python train.py --model="self-supervised image encoder" --dataset="made-up waving flags" --train_examples=195000 --image_size=32 --crop_scale_min=0.2 --horizontal_flip=true --translate=0.12 --color_jitter=0.4 --cutout=0.4 --method="barlow_twins" --arch="swin" --norm="rmsnorm" --norm_position="pre" --activation="gelu" --mlp_ratio=3 --head_dim=64 --fused_qkv=false --bias="none" --qk_norm=true --layer_scale_init=0.01 --parallel_block=false --inner_norm=false --moe="expert_choice" --drop_path=0.15 --num_experts=4 --moe_every=2 --expert_mlp_ratio=2 --experts_per_token=2 --shared_expert=false --patch_size=[2, 2] --depths=[5, 5, 5] --widths=[64, 128, 256] --projector_hidden=1024 --projector_out=1024 --projector_hidden_layers=2 --residual_init="none" --optimizer="normuon" --muon_scale="original" --lr=0.019 --momentum=0.9 --nesterov=true --orthogonalizer="newton_schulz_5" --adamw_lr_other_params=0.0025 --steps=5100 --batch_size=128 --epochs=3.3 --lr_schedule="linear" --final_lr_fraction=0 --warmup_steps=510 --weight_decay=0.02 --adamw_weight_decay_other_params=0.05
Rows from expert 0 of block 11, named by matrix and row number. Rows with one number belong to one neuron. Each number is 128 + 32 x the weight over its row's rms, rounded and kept within 0 to 255. All counts start at 0. Numbers have three digits each. After the name is the row's rms in percent of the matrix's.
# up: expert up (model.blocks.11.mlp.up, 4x512x256), inputs 128-255
# down: expert down (model.blocks.11.mlp.down, 4x256x512, transposed), outputs 128-255
up.120 111:134126141167084106069151164073070176126182109079146140139104127123192114146137112089118159154141139161121198100132122162148120129098175050159144150142097120134152107164115107128103181112162089160118178119067078094142181148107144111100063147133157119119069117097094124172037121139096142169100137146119082145127171060117111102127126160142140057140132101136107135058151100182138063134154
down.120 124:088113071118114101118124073133123104087102118158108142184191119139166112172144107087114097113126126138092155125152133153160040114108082133070101139141094157096132119187199158086101150119096129082082153115150136127126124118174115145128185099128117155137133120128085168120144146167101129189178184166125095144127188128122093101195091142115162131109235167155105121147115116121140154128117
up.121 103:133155125126112163102170119107159096176117163155160126094135153134109130138068094119162147145091171106136132140079109116140161066064096107083115163078154103166156164123151124093161092148069067112089112157128110120136113103119180157067115187165138141146138144195126151094115118143143144122130157154199113100142192068134189104052176116118177084164051132126137089136102091082098130165119
down.121 078:118103144172114126161178135099156077108194020048146144139170121091130145085187166159200122145145168084148126131127143144135121102132144150148115131138208157134090096112116140139142159160125119131198095100109117142088129092101159150199114138142110145077111155115148163101131117162107138156164091165073075138172141155135133101129095132140113179087137130087097152125137112162189098074120
up.122 107:177118089129150100211142115082157100115124156125169150146161128087118131156143111130124064108101099183114127137169195161076117060135097142161101161165155153122143130127078144089068134101117150118110116128135110145159106101073172072119171126194160117121152122116100092104121088163151186150152164131087128137134061116143122135136112092122120103102131154111144129078155092152141136104124
down.122 087:092130122164091142142095106112103156127141160082122134133140120151095171105133119133091148122141144138114117097122130122097131143099174136085039122126154174142201080162165183094159174119180107175134123143167122164121102109135116072151145085125168103138116081088130073139082127193128149106095126128161166106134064173128106165219157133132127071189132137098076208120174190169071127199130
up.123 101:152113174154186106130142162109147138079145123105131079121088165167193162108130100153163158153097143164097089131104145087136145144190142154096104107131119141157143087095166177150150121144172154124169121172139128098129129132126090166156140156150106129106143098088062147102097073111087160165134157160155184076108189179121151116096097118157099139118170147137128167074139196110133115143104
down.123 110:129093141083164143112142024151181104151116190148073162098182148119110162141139169133095100120142186132164127152178183169122122169191145128139151102157098155111090182141102090059148126109123100037115113091107125114097106126127065166096132130096117143150104123111132182118127169105161094080065127125105085119135170067136110086113146138115152125126132124135131094158093078101127089105083
up.124 100:138070075112147173122061225116184134120106210171139110116138114150103113140094179128112116108121127175180141139174150099240149125161078134150087143100085147130115200133152156090162092168098133158104131123129112125126157124167139146093153094077100087154122140136130108132119115104076141125121127135064168150147130123135168131164125120109154121143098107095097129138147137139145110100123
down.124 097:131204126127161124142171059082092095118177156100110171161159100136152049104131118129150129111101131118049170136117167082114159163098121129105114136082107136101155076119114115151108200094168124129186142120141176115157146177114137118171118155136092137109128116063134159100129112125127145108174182089121124166131130173162113036097126152146093189105150141149104149165161102130147147119171
up.125 104:121104093164175139119146059109091149116130144112158060126119106136055169164181075180136114163070094137117122102105126130136131141181152180131149178122120157122197149148137150122131191101179149091119170127074068113117170102149118081070121106234141113109095156128095127183120101079129112129158089145109181153082123161114126092162108099065117084121202145059064139139110121100159139142106
down.125 110:136053106146153134156112140098173049154100135124129127145105088078143117182064125160083122091173122128131183090116148111132095117104148079206153155159157099183113094096152132131240126125148163177118146081160092117148108149121164113148087139086132107133055080146136102151113103135213112130085166110136112101146176163120104173119101151120100128128097181105110043109136158106092149090138
up.126 104:123078164111174108105118117183058096088121131112152081105133137106132143170089134110116112079133134136135163194177142175120059138151195133102102122128135137153170198160115086137166114109124187102149160151139135151250148152123119148067142083148064149139094111128106139077142169076213094096139097098079140130129038131124143191115072113126132118210096093122113139110122133148114113155137
down.126 111:114168133146064144117138147099123154145132128107088129135162190144071147108114132130099092138134073148095103091155138108109088145081180100115152163129099130150119128124169158135115155130140112209099115177125146101181095112164132091095115123079108115135135183166116150125133141099116145064120135126151128049153112117121160148189236145143146180100098145106083103115159140183101101134122
up.127 102:030094097109104102091127145164140145109115140143106130163165193150107102138090120164164140076178121047091096158112099135149122137122107112139114106148076093124132174155095124069143092104092114103178076127148091130186123141194112108109168138096153126104111113074185147086088169120162111142118081130090123147110136147146128082126129095139101159164151105057127119147109169194153077165122
down.127 113:095139150132164144108102137132100159104121095154133158167103132156220113068146158160130148159108146148136143111136131098109151143111091113104081116133193091118134052130094135118084076116144126151086135156130133129095152172163106086142117143116103100097146091196059109160185123102098107140151100079158055116143103190144142075171123088146084134159142115133138125108118135135204189149107
up.128 095:092120119152172167133135061096095130142065111154167175107106171121143131105148133140160090060145106080124151094114117119126135149138065157129166120195163119226121072169084094162181118120180121219116100057093129130141117076138093085113121096124105133142151112153109164079151215147039169116120115168180128159195161109172143133141066105139139149152097107080110150137146139128141081150152
down.128 087:147127172106127098172146152196161156109164131117095081118087101077072129152108152160130130152154126117069148103131077093090191167184140114183108059159166145052187135158166130151112127103094201107137085165158106081138131108078110139155063094088102101126084173105179100158155119123137139086097102176084086113169117134105158164103152100189130122116143099141165158141116090054125146125102
up.129 113:234178112151143142125158102094098157130118128138169146148156139093156161127151094135120096157128134122127151105161204135081094098103141182183098159135119165105086092124093111109124127075133145122152109110128150113099131082123163064120163149132165135139101055077022093106073128210105141113104186081105137142078122154119116103134095088154160066111120100144138163128156099134148044155136
down.129 110:114089116137083157154108123139137148170135144127110134088101114089131126146075107107127116171154152081107141125152150137112137117085144188116051148119129167205152034147118144106124217126126089109101173179102098109190130164126118172126113136165109124093083102093149118131124123206143147122185170096118099137139151134163079090146180137172155068186169128123132173110138143211132085166126
up.130 101:184092138118164124119136127146069151117136149104166106114117179142115095135067159177107086107167144122103166166089129120142140146098190184109062111108173131129133108160192143151124076098202105099089163152122093117090099100093099155112067162162131137091116164131148091137132172115149125050121111131101114129087100119102112162122188141109122111107136159128169099144138120119105121153205
down.130 104:185111132117130063108071093152147059119135115191161153163111089139137108176085134206151168150076089157125090148175108112153109144115143110176180100124174170150176149125116109099081182161072167159127177146156089085170148137108144127102128150130106140070144142140145153135169166123085108147115094105180170108140105173060087153152164138108169135155069171093090070142170159144110209080173
up.131 098:145151109098092139122147120074086087107113141080068140154123101124171130075127152113122120134188089141124155171170176071093087112104125096100142145087132116124178062162138066139138160137179131154099134143121115082096119145065127094129162055113133150124129066067159157120151143185117176164092202126143140098102125126107122152133150076123145139109128055129122090058100164095124101183104
down.131 111:137122118067134128085121085125114168088159112132175129172080076075120089156150141095148160108121168082145166113112154055144111127136094163131106096178138167095124160152174104132094163098096108117155186132106123132144070132142145113177152142161064100146153129099107153148116132113155082109134094120077127135185097112116101177102131105036071102141169199154088149125125136107081178120108
up.132 110:117133131104158120120068094090135124105171126153079129139076134099084147100142104112139127108183096116134089131145125156137059102136176107110093120119106081091164146092064096099161117177133177092118128085128125110133119149104099120129139104210127136117175136086156062138033170079109106085132086138173144114108095118115152050158107150095092127118146089172081097110164143133145127138137
down.132 137:136110111115126111148149207120142096119103144100131039122124115120133092086114053115134092099106115138078197129131104161128100115103139117093129119111137114196115202118124103158126135115166125183125195157116143146196109142154094101120119166061164126128137120119099161130177117116130142121158135083116103085177083091127076155126083127124130182075125081108179158143146061147124113110077
up.133 098:097149067140153092165144127124084101107077154086090131081150120133129162124099128085172114135159090164131124187129060152131121158091094115150084140201088142145112102075174141098171146127194135097075134148132046064147073122118151106179108122140161165098121133153146144092116176073157140114114126144111070162170123138106102142091221087065132078168074134138177128139095133109137118140127
down.133 098:126138101115089087143163155126150208214119115090198125165113125169144143069119175107128126072114070154098109107165145116195111168108105128119141115051095143130132146105066096108140196116056124143214108117089098133126158132144179143104127137134117065126153089103129166122124071157198127130101085103112107171089085105132131134119103103122129154103165124110112136096106173108119194118150
up.134 106:161137144100101155110144137140104114184160116134168138129112116126177148117103114106132133111141139137198191175186114172122149145172104207149122162170137209045101131075094154099173117088153144145110116110072101117103187107085139089154171140057170128130116114190071112143096063122090125147140146100153152114126192100117132172100145126184137021129106081096121102177161073122105053167153
down.134 072:147111148162132103116097130195139152098148119080172125115104150095088110108088151096152133171160107151073158152084122191150176131130124211153081137136170115110095059089170161095178100110126093082156139133141155169167176156116073126132080085118113136034130179146114130128135170163108134100105119112094097128117093125138155083164148146169134127163150123144132204118184136171136105199115
up.135 109:099183133115164126147134149117076119151112169093155138081115144150116149124150108108150174114175129084105178115124167126172119145095199148111126163208156095182137116164101101102102178108153072108182113141115101094141153137152108120172124165133142161140067157128179153084186164158136125107092144118092111135183116087188163150124095177129095085132088140107185140116080128114081066185098
down.135 104:184161100137186134140094104128138153179160107087147125136106098099125132141132118129125146111121109097112086147154115089053142127086111088129076121122120103104134143159138145126115068122035131155187111107140111073138085136114177073133069069127133076133086094159138141140141127162118111090117083133113097138099129180102071130135138132112161087150167182157114159187116129071128133182134
up.136 102:155133134042182145117096127112139126191130126139114138165139121134109141071130092148194160075115140057166151117049083104128142170124116101158084105132115123153108155151106104060137109125088123068085066132112114134160068094119107178136152147096167222129121180140106128101072090096141129111096133116088095152149129120161108080085136121124101167165160110073067114169113106141170119120044
down.136 095:095135160112176108151119150142087146109099167134127137121122131127193114085094110119104148118109206096147146143161089162139105105090095179112160112062116188166109085141159133120118120155121114113124119134079180106125094168135124092118176181111092036135141107125088123082152094117152146107162141202172099135137138143165139081154092052109111101197129136132174139098132110148152122110116
up.137 108:084112116094056123124120122138104141132190194129148141160116113145168162083165152131137111161102120143159145163115138134140134138137108117109194112083134192129141135121088157132119107136108144163136146090160165134116085126140096134143097142115136121135132138129077078104143095156175112187187073184109100132110154073162152135105118108121115124111075115079146131130072137063081137096167
down.137 048:081145149157190091102209113130120087159058107150194134116097158130169090121157082118119141098146166034120171123164116096194107132128126166091152181106123086142133083116137084095134139160185118157111103124082074069123153131114116151109120123085146100132083053099045133154128172110144100107157043093159179131098174147098139100109109088142115113121149069058084164088118102124078127166169
up.138 094:043142122145138118129132178125118137162112179145108191112076123067090089123136097159133195149098120120109120116110114091141135151155126154160146120082116087115190099148142134127194126096118095142092072168086085122110188110140159130156091141102113160148104120131144140067152095133161076099108144194114113121185093152172157148126161103188085108231157140120153135125073101159180159125111
down.138 108:097150135189120074118117096118137121147147121123172137161110096149129113140166136160137125088176095137122193081089111135106143166115124124115153105183105113115177073107121113212121119101091124156129082117123103091079097137183076139107083104153141065150080153135160112149115119130075109102105113131157144200103113131124101122105108105114087122100127088131127107158117134133150121118123
up.139 103:104120105129118077093091152137141092138111175142114105124131179177102084149143111092114116119092128122123104051115121147097138136126023160135198097186156097161090122115079134103137142172193124211140169122118035117148127131155124099126110141120072173126148062145076174136105136087178085141120130118116102115147123136056161127152154176083122120170086147071119065164162138151124102181118
down.139 113:137134106122218130137120114131151078102127072157164130071098114097103144117152122170132112145132132138130129103113119105101073137119180180148114080156094092107085138103092133166099159100085117096143132148136067146123082133087143094151096097126152146163114189081181105093184107083074149161129184119129102157133087138165112151155151085121159116148152093207130142152137161063128147136112
up.140 100:131193093175128080111142103100086125123132109174114147114064090146164172145196107114094161109132102136132137160115125142079081142079137149134138191124174138110094172062116120140123138160157094107151139122087099099136170138050210102149166109087155131179097093123164100076074108157119106140149104125112168109109147102086140047069105099081124166120132137090105125129128147124174080132074
down.140 103:122108149070193142133101149029145131168101128135147186134105128168110128093121127125128087091155110135064176109162110122180187129127147128108074114143133101184128091124163112131179145091153132123126119089161119121143127142107084131119113093117192102058079110140094099071167145077156077149112159154130116115102175147139138091158188178146168092077172169141135115100152167142125141133088
up.141 097:091138161139148105115171107148132109129127109140150115087185135166119109145098120138145178168112157140130166145150141104145115141106073095112122123122091171154114163131144172092141141199154021175172073124099143141094140117132091107178190125166110159130060149109154098083122210160142204143123145125144133115128170086144143068147161146145147119137123152189177120103136144101143127143147
down.141 107:073105054143157107143156084110125100148170078095148153128111112096136133117091151143187180181139070155083094134139128160189087113120099073111116146155129150081211127158187112186112135135142174134092138124099174132110112105159081093159157071137126069101076112143123185127154161127141102129137092107173104145120122156142134077160125081063079157157196151142123202153157187164102169117151
up.142 106:174141060151171077147063104156163133164101147129183109015106144141149170127120088196120133114148127135117132094080105115068117161118172174126131112136124132143121151122095120105140168214139165103098144112114149053104121125112126134103151103107157109123107099162144146091059132120151198070133136170119138095129105091107137152166123109147143127120125107112086131172180139159133176159162
down.142 120:176101091131102144094124130161124087143136140128094134141107092098119068117116111181162120081131148062128122121200122108147085135126137133111123125109144118125087140073088118196185150110111120106117096083166065135155095143106104083050122140107069115140174112063159196113135155185159091182107107072109089136167142120061111154124136087072163047109142157140198135128081115079136105144118
up.143 102:124082080064120137090136126157150039146182104119157125121145206206126139119159122148102091082136103080178054155167081127129185123140135103058110158132080116138182093157181142122075154101126118160082153145167156093149137144107153132100134115179129135138169126147115114107137095138148082145189166074169104128119131111106134125186136101104171140151190123147172149154124102114121131127134
down.143 092:143196172109156159151089138138160164138108123144119161127127107092090076170133104162103125128120118193105073126101172138127150076129128155169167130146117139113163156141102173114105111104123163183129119137111129110148099096087077101124109168105153154160091117111113110154116132160100143088079101161095111118110149081079092146132165122094062148066094152140132155178166117171122123139095
up.144 094:132087135102121109082166099117067139103100102106145182100152141130132152202105107070166103121144159124094160158142147131166090078135167167087176110124145107158138061146137115160154168138159150143142122109166149125136137111169120152137135158122164185134122098083155166150136192165057142132102165160109125156132145150076088140173176138187081167149176150206141126115128083134104121051144
down.144 090:130206142131136199098172108148146151103043101162151125190140092087120147137084160149098143180150109114142124152090103146133205129126112132155150133084179114167115157132123124078153099147106099121186116120134125075126155096090152112116110146169106104158208122120055117119130141148152171185089133090124140106084092144119143122068107153131157112116071128095178145137110111074083102154074
up.145 102:206126117155202139114140143133180106112145117140092081153120088122123162126190118125123137110150150142127095073084094140118144139103160100184135118160094128143101118131125131068156146098152113148123073168139094096122045096089122124144177169091092118139138149081127166167123164134129127153064135136130131098092074145127136047151191092123131164126134115141123140126114157099130214154150
down.145 114:169180127117064137168132178137086148156154139174134161133219115145122158091088196107148060082162131133106102186158136200143149131150103111153105101125076169151173099156074107112132151038118166165141106143079058114093134084086108145071153097163189126141115131102144147133126111129110082110144161152152068147087147121194142107107114166139166078156152139093094114149137127154150074156116
up.146 108:168159055120137108224116074147158142114156083060164161134101166124106116102173132152126164134145104131099112107144143160133199118160115148225124104130104080084117158161156168142160167153120133180083130131086139177199164060144142160173110133118196129140144141124158140154184105150082151113074194122111109072123097109146106152130110149102177113082142123135102167150117138102143168128127
down.146 097:138180139112112162150158180125123100178160138189111156149146170078140083154142131122079113099158103128088099091132144107155171118134162115123143134140135097199118130123138112102166146126117123114109105136114138158062138167110108117107181121195157116170155112145168132083098149123128152133170171185143124183160129130091140126142157121172086193136145155125124171125165132145184147170099
up.147 105:125079142140178149149140137114139115146165120077104103189102176147125126147174158104099176118141172115162124114120131152138118099127131087127145129114168129140200146173100157121092115134111105140128098064164206075129145134172095103132088111146218177143148126082145084172143100130155182156132169104132141161119117178177161040131163151084076117099179122121091106145161115125113119140153
down.147 098:145135096109168170102135101129130144107150184166154104121128118159114164150116118172159120109168092200097074109140123111119077108101128106158144132121148108161133179120128073166117136123116117133101139177041116126136103108166093111151072166122119034153053059165169090119140064107038125151146147092125139112117129114124090089179037086124118095156145098201130082138102134120137119131191
up.148 100:111098170129164090113043142138109103074099130133121113117134158109107144074107087128136129151066088130130157136112180124128148136117165141122126135114124114133124075169150157124148127121124108158123093146152123191117108131114117072093112115132122169122142100130113143124179141090189061152144134135093128141185160144098167136137146124196120168128110106111097150169083130109102147125146
down.148 119:148146216136176096069131101123152097202128169115118153117127122139041118115113105136112146141169162109156109150162122138062100155107134142093073113081099132123071178094123107162141185089164106121088103178081103108088183118149114147149134139118140099163149153077135100129087107146088087158118075161179127111122136115149143098153145113142128104120151115150118141109085130153181118102119
up.149 103:163181166160198082151171132149159086183096183132088092149102110140088146111184175124186156122084150084108155126119138048126121105119135190110094161110149153123088096143102074058100145104107193119109110148083122123165189164099074129114137132172149104110133139152164097096128129160147115107085050157123149172141099189109150137136156131138202104160123112176144161140126144111111140141068
down.149 108:083102146137106120082117171144066074096131113069124147158130145118202141127120120149096143124141086091172131097092143146120147222173166116164146013175142109167157152086173142176079112175183069182154113152101090132147188092106122151162163099116070099152080144126135103128159102083082102109163113118075182089142119071131104138144060095112103125155109157140079133135134179139132144110127
up.150 102:168144097111120148105128076075118174125059068065044122122153118139120182139156146104145133175159114178108155140155134149085109159134112101112093142098065126135167072103133110109149182118110119106139125127141147129166130129098141150048121077061075100131155082062167127198083159113134116100062139108154122105078081133101109121148135124067122153078111076168092121067105129081104115153127
down.150 118:157130105181136135173135154077129107128143124155104168119126151137127105140155119096093087156131112130151160173087153161135133142143099137140118119131139121088164192121152112085143128137192091112162174093116126172090147125138126094183142115118143134154111088201114150127141169157161136174173067054100064137089127153146123187134105136121098184174129123103113096122137117158096134069131
up.151 103:108058123068115137128149141160141131030123133137135177147090166128183142116122096157147111108146149114127102099175078125177146129093085145059156068140156140141133104124125102108123195170189150145125177155069099129137117152134137114096095141100062129087104162135100120121117094106093146144125108121136162153163123170125148126219142082187135152142175140121174135141127089141153078075146
down.151 082:126088156128124156114099115088155107170039130149171121089105090152118114121071145107119134213130120152083049106157139118082114102124190147214134093085160200105080146148125153117109068122113192154135098143083123104091150186136113102159116063157152058113195116099113103118108164131143121091138152148114175132142109158144134113125132139116142153141097132089105119118104146065141119138065
up.152 102:100158078117075082107113118166146126147181079111102128083231156130202144157101109118152074124138073120135110157075070112064147123107125072151139120123114125086104076153135106122096122097155122100081108131143070098132114080101122117132123128113173086113111117143101195219119152144091163185040151143108099056115092195168144091136189108116128117115049152108113071166110115117156124117124
down.152 114:168146135107111119087099124115158155099099141112121101183143129095115158137184190142141141136093097141139107111104173092143083111090085155194089078136115101133155067198111126075112089120087139135117129069135118136149148074178123059129124164114131081134105177145130118087093137135177173139122150169045144086087153132102184126079105129082143096091116137099203128103119096165144144133181
up.153 093:141183135177156103132184155132166066157140129133126167128097131118195078178146136134088185092103133087074139117113162134151163133158109143152094064172159162121042137103084106112092106115175102164162184136144147129098127093100133120101130106107139120110112127171093134124127147174128113130158105147155174149098169085084145136119142190061145126087108116116106079191154122091159142178162
down.153 097:108092150154142101139142071065157133126112166083079169177119124079139078125060157175109163157125162125098064133173114132092137142143133115127115195113167080132099108129160102079093116142140100106192210122175162076102147134125089187125129082173123091146130178182101157129102139090125122112103116122084128123144180087113137066130137140141092062104157124136131192124121148136132108156165
up.154 109:150122147083148113122116164128109135177130155128148140122125078112140147110142170145091143123120084183090094124117058141158143152045183112150093087138177157185082155130148131092138182086111120148099088082138104137149108082126130120105115126043108139132093160097101119139109138100147109076174094183121151169098124101183125153153107140149097142158109130153161106197115203074124088151120
down.154 096:131151099179148098079142122136091111183105116144099161063078116136119144114139162142150090092120157189102147115092122191081090094144151164130150038145132148112083063093128172137106149077160158080193086119091151117144168130104050118163139156089088104097142126064112140088147116152109118199122179089091085102078085111123093151177137117134155116116146131073067154112109119181096138140146
up.155 097:061072130124195130120170143101116128153144124063153108121103081181142088149192142148156188194136124124127129157098125082081168175116157129104117171083154136081118115138053126108142118116140152122151122114110101108105163109147088100141192141134130112094174191161140126144096150129128149146137113127125203143177121098104130082129171120116116060094187151109084116146130156100133221138149
down.155 125:098161171100182150148094184179172121151080131080113124101137143131151110095096081068138157065135083097116104135180115135149186124154066162158128141135142156115073132101095034182051092144144086120105143124092149127085064181091152143124155148143177096106069064107108122163085143117161153080136143133122096091124152113085075080086138097185123144134110147085156069081132187100096131207160
up.156 099:129191178126145120117090052099140124144147094155092161047159091130166126141080120130115121145138085107092122121106144110122097138129186091106134191148147145185067144102157081075129149139106210100098107106111064088158124161082200139109111103146133116109172118124093132110169103184125130128152095163156140128140137126112144093152174105148085167122166133149083140140075107105131098137144
down.156 092:124107152130099119097159152163139139130126137123188131065116083166114132091088079142129131114084098179186147159123119072088117128084099188142117134115161158102125182115128149088229135107137118124111123166150153207110136152139085142175170126096137119152136103114110139078123109091225059080060110149094137126096124133108162112089099181127210072114103131117147146092111120127086110108116
up.157 100:184108119079137129151197140118088140089109117136150122123093172101071139154174108096115139163107115075145133170126127097102146163133111200150168156136112181107121130117130077139122117163131171119055126126127104123079125181102165068191100150129116182128178113151110110141143114086075130119178149134117191137131151150165108141136124092087124120142217077114062165121102149120144175150053
down.157 114:172101133204167094109164162147161081138095195130163104158155106119098129115093140068059078083105080056177173111114157176149117154101055104203118082166125108144090147123123157123160124084172057134163125085098170179148118104106111106123168129105088116134093150099134152185116158137098142121105145091091119174131173113127146107140109203153129184131107077137136149150139215158121150146111
up.158 095:131158131115243065150161168085094147110133084095178131158124155165115112106142129163154135117119115134129178145152112126131143159104147084103095118134150065169197145102156153160110117135188115038120118116128186139104140141114094103153095113168091144127162132125139146165110134157116199131115086154097146128091126113177147119109169177195136097145144101179107096121191151113161211156174
down.158 097:158130132120126069123113162196124078128188153226070154137170071164122143089114162147095162194152101084113153140116115136195101131124155153152149121112112090070133141153095082110138174116097158162159103109104150126212158136127175147096137127094130129118068137136109069142085142112080141169181171108126127125136147154079162164148094081133053193049127092143158152177169095102135109124158
up.159 092:078131136138154181101100120109091174127121126174122137102136119166146173120106184145139189121160133097190184106136116156167122181107124179113101132101122100135112129164115163129118160140174115123093103125113164132114060091142126076138165096194167115107098146089081145101124192122149158128108180172063165173090172149098136073153159119125059077153122185124095100116122106157120069126098
down.159 082:097158102096130198132115169114126120145110125136156072150179124132177139132140100108142079148146121103057136158136154087201125064124050137179106045124147193154143127118113111171178168143073161092159123124156139157138092181144163074143121172086120083117122128159147092081091120143117180118132098144131181142136105115153142128138085106139110137129105121122134143112203115047117170135113
up.160 103:193133134097133128097148152188155086111152180153148119157135132162097146144187145144124193117196156122115158156144154117108174162139134113108076144124113108139110110158148190125144131102145117153132139187164127120164100170194127131152150145090130140150109128130083085087176168134110165193099071077153125084147141157117145154149137107133125144169187136079105126085164064101174152140058
down.160 099:085160071125158179141181109102086123152182113099135088175145131167147129125140111163126072154160121156119096115104122161106123117109163079123133102112133105093102086122107046161097150121078165140181138075082192137116139074098102115093110151147106100103140139114125112061124111107111138154119079111068118183105099100134131155122127145125120106113203121097173122173161202140193118167127
up.161 103:093180115091164171097098129106181172103114155145101125175118119137136098134126165167153158172174150124162101129090165105127082195162120131115135064085135157115095115174123171119096113110135094137121146151141104128119173228128091111113140121108124155133127164104108163108117160110096153162113174199165108161113138127090164115159092157068122122141128046100129151130148127077103056140116
down.161 093:102156087115073083149115116118094106139143107083155049134058150114122153171040090152109107140156142129115088122099136109154155101184130083151119150123143122175156096134137116179115117115056094169095147129137093129136070149109153065118144122161150118061103127104115117193123160180129155153168084116099126139095163081093137119041202164080141110112107150116171185140192170141178115145143
up.162 091:106182076111099155145154183072101126151115152110159145102149174158096133132165120068183133097138101131121108161181156150145082129147186138135203092161088152177177142117119136115136138101135175123109116114075140140135094137066126143226129135166151115130177104080131138143157156130123088140107140126182115107073151135111162114045139092116102144174115118045142106123169152104117095149090
down.162 091:155118133168110154165141127097105133187129078171182082148179109098158147148112152127190173103085100160096105121104127157158169163093089120134083145080138168085125197138127145098191126114121087149147133080167111102095115136175148084140109132122186069106120134153226127121112136088087137146133105135120134175093130152104159090140119130219136132132164147176117152164139102130127078129103
up.163 098:124168126176114073106175131104125098142159096156084132126085076213110088123114211162136179073122134146131168163135120166126127125141117142132119147138170102128082076086096083120110186132186143121106104157081124100093110138133148112138144121133130058101162115194159103169135060121146074117148073136162145156068043161112122112068113168136165108105093124130126082140150117071141134130115
down.163 092:133148124099169159078150148114153148110128120113183149092219136109129125088143168112153082094105121106120078186165123148113081134144153169150112108073206149158114138122128138129084070085130068086100151107110164163094136158150116115085142150076125129147093150044119130146083169102137116068108136144146121078119148123114093139119133106201108102161131185151120096113139134101110100114153
up.164 095:051125137128083090166102131139087089083134152145129085170112155104114123062129180167158072179097080155106092133155098129118116114111063146139178103126129102101162104112105203165093121130106139135157139098137121105127177132115118118164129102157121097082135123112170124126081172121142153113046116116113083090077074115179121158119205154127146072103165104126100153181131140109139175145144
down.164 090:117138179108153110109096156197104090079074131059140140170066101174184162148184153106122106022141127135139168131112155113170054158137111127145112078117115130132108135095099099068115133115120108121103126167089149096101093156208090132160175156089089122130109131163106101132163074118089165118163126118186133169134100159100165119107048095110140136165098134113114138108105157147168170132140
up.165 108:156151133144095112146117127136127079153084156137100104148104112155097148095129136153155086188108097172127110140108172043086152164121139156144173091194117210121107152146163080087138147166114083181121129086204114083178103172163107146170200078136126148108145088143070110082122148131070154138111099093080133095071113161128124148121098082134148100095095127144084136120182148153049102127084
down.165 127:130151093121088085138127061117157141163126114159166154125111173115122130122168142167149190129118179106109140102126150109147143128130112069118064106105149089079140156096119212173172155129189138143156085101085166121142093127127118113112157119122226175154143143115161136112093096092112085106106150145131115124131128209173123085172150116098133193130106081150142091196134148095123213142114
up.166 098:119182159113155096130113123180092126165167094121145169141086108197085101129155117179101091134074088122098174160151142163135077230160119074115152143139081154125092100110183146119118124152104141126137142160040177139104104163095092171108099113078086098160112123158185091113187113137194135099146188097072158092134121118118106130095067124124113059112139096157043163108179165177123177077146
down.166 090:060146163086129053123080111174129133093140156106157074088166116126141129195213104115165135126145155124156074137069113113142105158148120108141128115140146132092101109184075122116151082070164098145121120061131090169127106092100180215110115096140126149151127133138120170168104115113116111171129148138134162178094147088107038082142152112169106120092075169156186089103137072124166153128108
up.167 095:220125145159102163082169120109115092098131201088156131176094091135192102166153110121116083123104135155089111135078142108161175080157079118130139081126144150157142061072105144092152174151132180141109129101171107118138122099109105116119179104125130110106181181190058113148111160109088157156133076122154152158124115145111193119083090108146141132154108179153135109165134142101129158149176
down.167 102:110128148114108162105125152146098106186101133118121129162068109115195133084119102096139163127048087126100162154180069129081148114180179130107173129052116132131123130099142129105142119103113116138142109193126185111126122138171147155166132149157113109131200065162127132149132092187128082125102199084101157085110139106126088113129171063135096065072131125121133135096134077154157128094099
up.168 100:187108142150182163142129146097108107143156116078136086151127106136148074121137169130143152099089143112092102137169118169141170147133096088146118101084131160159155106098136109091134148157141154148064101141116092053101139126161166072155126155107093156078086183068196096119184110174139141097122107121107140158088116113220071101151146126167084077108144167130137104051115163113121138070093
down.168 084:116186118152109151123107075088139128174114158130133102131168145151156132091088087090175117130138120139122193143087086124095142149148146158128122099165129152172130099138117097094144122126101160121159121105091143163188167118179093068092158067142035067133112083171109130091121083137152124151128172104040094108130122155098121091060117102149116106148133102123120115141092101162090074154105
up.169 103:066140080198066102120168169147113100081122196188093159166154150155137135121133105083075133118121116080117167110173129072139128130130148093140125073161117138106124090144138160138121138149140110147084118094137213159149078145115177116174181094127096135169095160164159140133126178143113110072112184108152083115090139137154164005112155115159151097152089164098091100130167119164168157145116
down.169 096:105136135153125167069144096092111175135128080083141107145084106141144081099138186126124163170201119108111170140081118106180127093160107179135133178169112036109144159116147130125093160129129140083201131175148147138115102151127069181058137155043155087094093106140158148144125140097164162120124104107117129144126136170186142149169154116130132091101134108154169192099181157147158171119184
up.170 098:112124102100154107136155142108105185096173149131134129094160155134167116133064105141104141160169102088128171140079152132085120117112124086125060173061168117122156182139104124130138120082147141171123112134091149064165123123081099136016142134131193094137109152095106141155149113121053073144162116156097110098148107154159100158136107186144138166085150095154168169117157159151119170183126
down.170 098:109101100122083067097130166141123121148136114092106114150100105123124138158093150150128136127123102159148071124223091118162119163089163155087200118249125141126054123090194100131106146200159138155133107147099136127163191146088146081145089024159116145134162105126165120092091088140098140115123107146133117154078090200140125081129132134090116128144133144082118160133129149156125114102176